A small model that predicts nearness at each pixel, trained from scratch.
Model: 7.88M parameters, activation silu.
Rows from block 13 of a small model that predicts nearness at each pixel, named by matrix and row number. Each number is 128 + 24 x the weight over its row's rms, rounded and kept within 0 to 255. All counts start at 0.
After each channel's rows are labels from the 100 images, of 14976, where the channel reaches its highest value: "top examples" is what is common among them; "peak on" is the class under the peak. Only what is clearly more common there than usual is listed. The data: rendered scenes of coloured solids on a plain floor.
# conv: 3x3 conv (model.decb.1.0.conv.weight, 96x192x3x3, each kernel summed), inputs 0-95

conv.76 [128 120 111 131 124 140 120 131 124 121 114 133 139 145 123 134 135 133 133 124 106 132 134 129 129 116 128 130 123 153 118 134 122 154 120 124 110 130 143 128 114 116 130 133 119 125 128 129 118 146 123 124 110 128 131 129 126 129 122 121 126 124 130 154 123 125 133 135 120 127 115 141 144 131 135 137 126 144 125 146 124 136 130 126 130 109 123 123 128 129 135 125 131 126 123 123]
top examples: jack
peak on: jack

conv.38 [131 127 111 125 126 119 138 127 117 134 127 120 119 117 126 125 126 123 134 130 126 131 125 127 131 131 125 133 125 130 127 124 139 127 138 115 125 119 116 114 133 116 116 139 123 125 128 133 124 121 130 131 128 121 125 120 130 115 129 129 125 124 141 119 123 130 125 127 126 120 149 130 110 127 141 126 129 134 129 123 125 140 131 122 129 146 139 126 132 137 133 125 127 128 133 127]
top examples: hexagonal prism; largest object: hexagonal prism; cylinder
peak on: hexagonal prism

conv.41 [130 132 112 122 128 116 141 127 133 120 128 171 133 124 126 129 133 131 131 136 141 127 121 138 120 131 125 122 122 128 136 123 134 118 125 151 134 122 108 128 125 130 125 126 118 129 121 116 125 117 133 128 129 126 131 121 127 107 110 126 139 148 132 106 134 117 126 128 122 122 111 103 118 120  85 122 118 155 127 120 131 120 129 133 125 146 132 123 128 118 129 128 122 132 133 129]
top examples: torus
peak on: torus

conv.23 [129 136 142 135 117 134 128 131 119 140 129 121 117 120 122 131 125 138 137 125 134 112 145 131 131 137 125 124 126 132 128 131 144 139 130 132 137 132 125 121 132 132 133 135 147 133 113 139 144 124 142 111 126 145 126 125 126 127 131 118 121  93 143 123 124 130 125 124 121 119 133 137 137 136 119 118 135 128 135 120 133 147 130 133 131 142 131 134 130 133 124 129 130 120 131 132]
top examples: grey object; cog; largest object: cog; its colour: grey
peak on: cog

conv.45 [124 126 123 119 121 152 127 139 140 132 119 132 146 148 126 130 129 122 118 129 132 126 109 140 120 128 122 138 137 128 138 122 129 132 137 118 129 129 144 135 124 130 120 131 130 137 138 131 125 132 135 126 129 129 131 128 116 141 131 127 135 142 139 146 132 127 122 133 131 121 115 136 128 131 155 133 122 133 111 129 137 129 143 130 127 114 122 132 120 131 135 127 135 106 129 123]
top examples: disc; largest object: disc
peak on: disc

conv.36 [125 133 132 130 133 128 117 124 143 121 125 124 134 121 132 126 125 132 112 137 137 125 118 127 126 132 133 136 137 134 137 144 125 149 120 127 142 132 147 142 139 123 126 137 140 143 128 123 131 115 127 115 128 133 129 134 114 133 128 131 113 128 131 156 146 122 117 128 127 135 121 154 131 123 124 137 127 121 123 118 124 132 139 131 127 110 125 124 120 135 126 128 130 132 132 118]
top examples: jack; largest object: jack; star block
peak on: jack; star block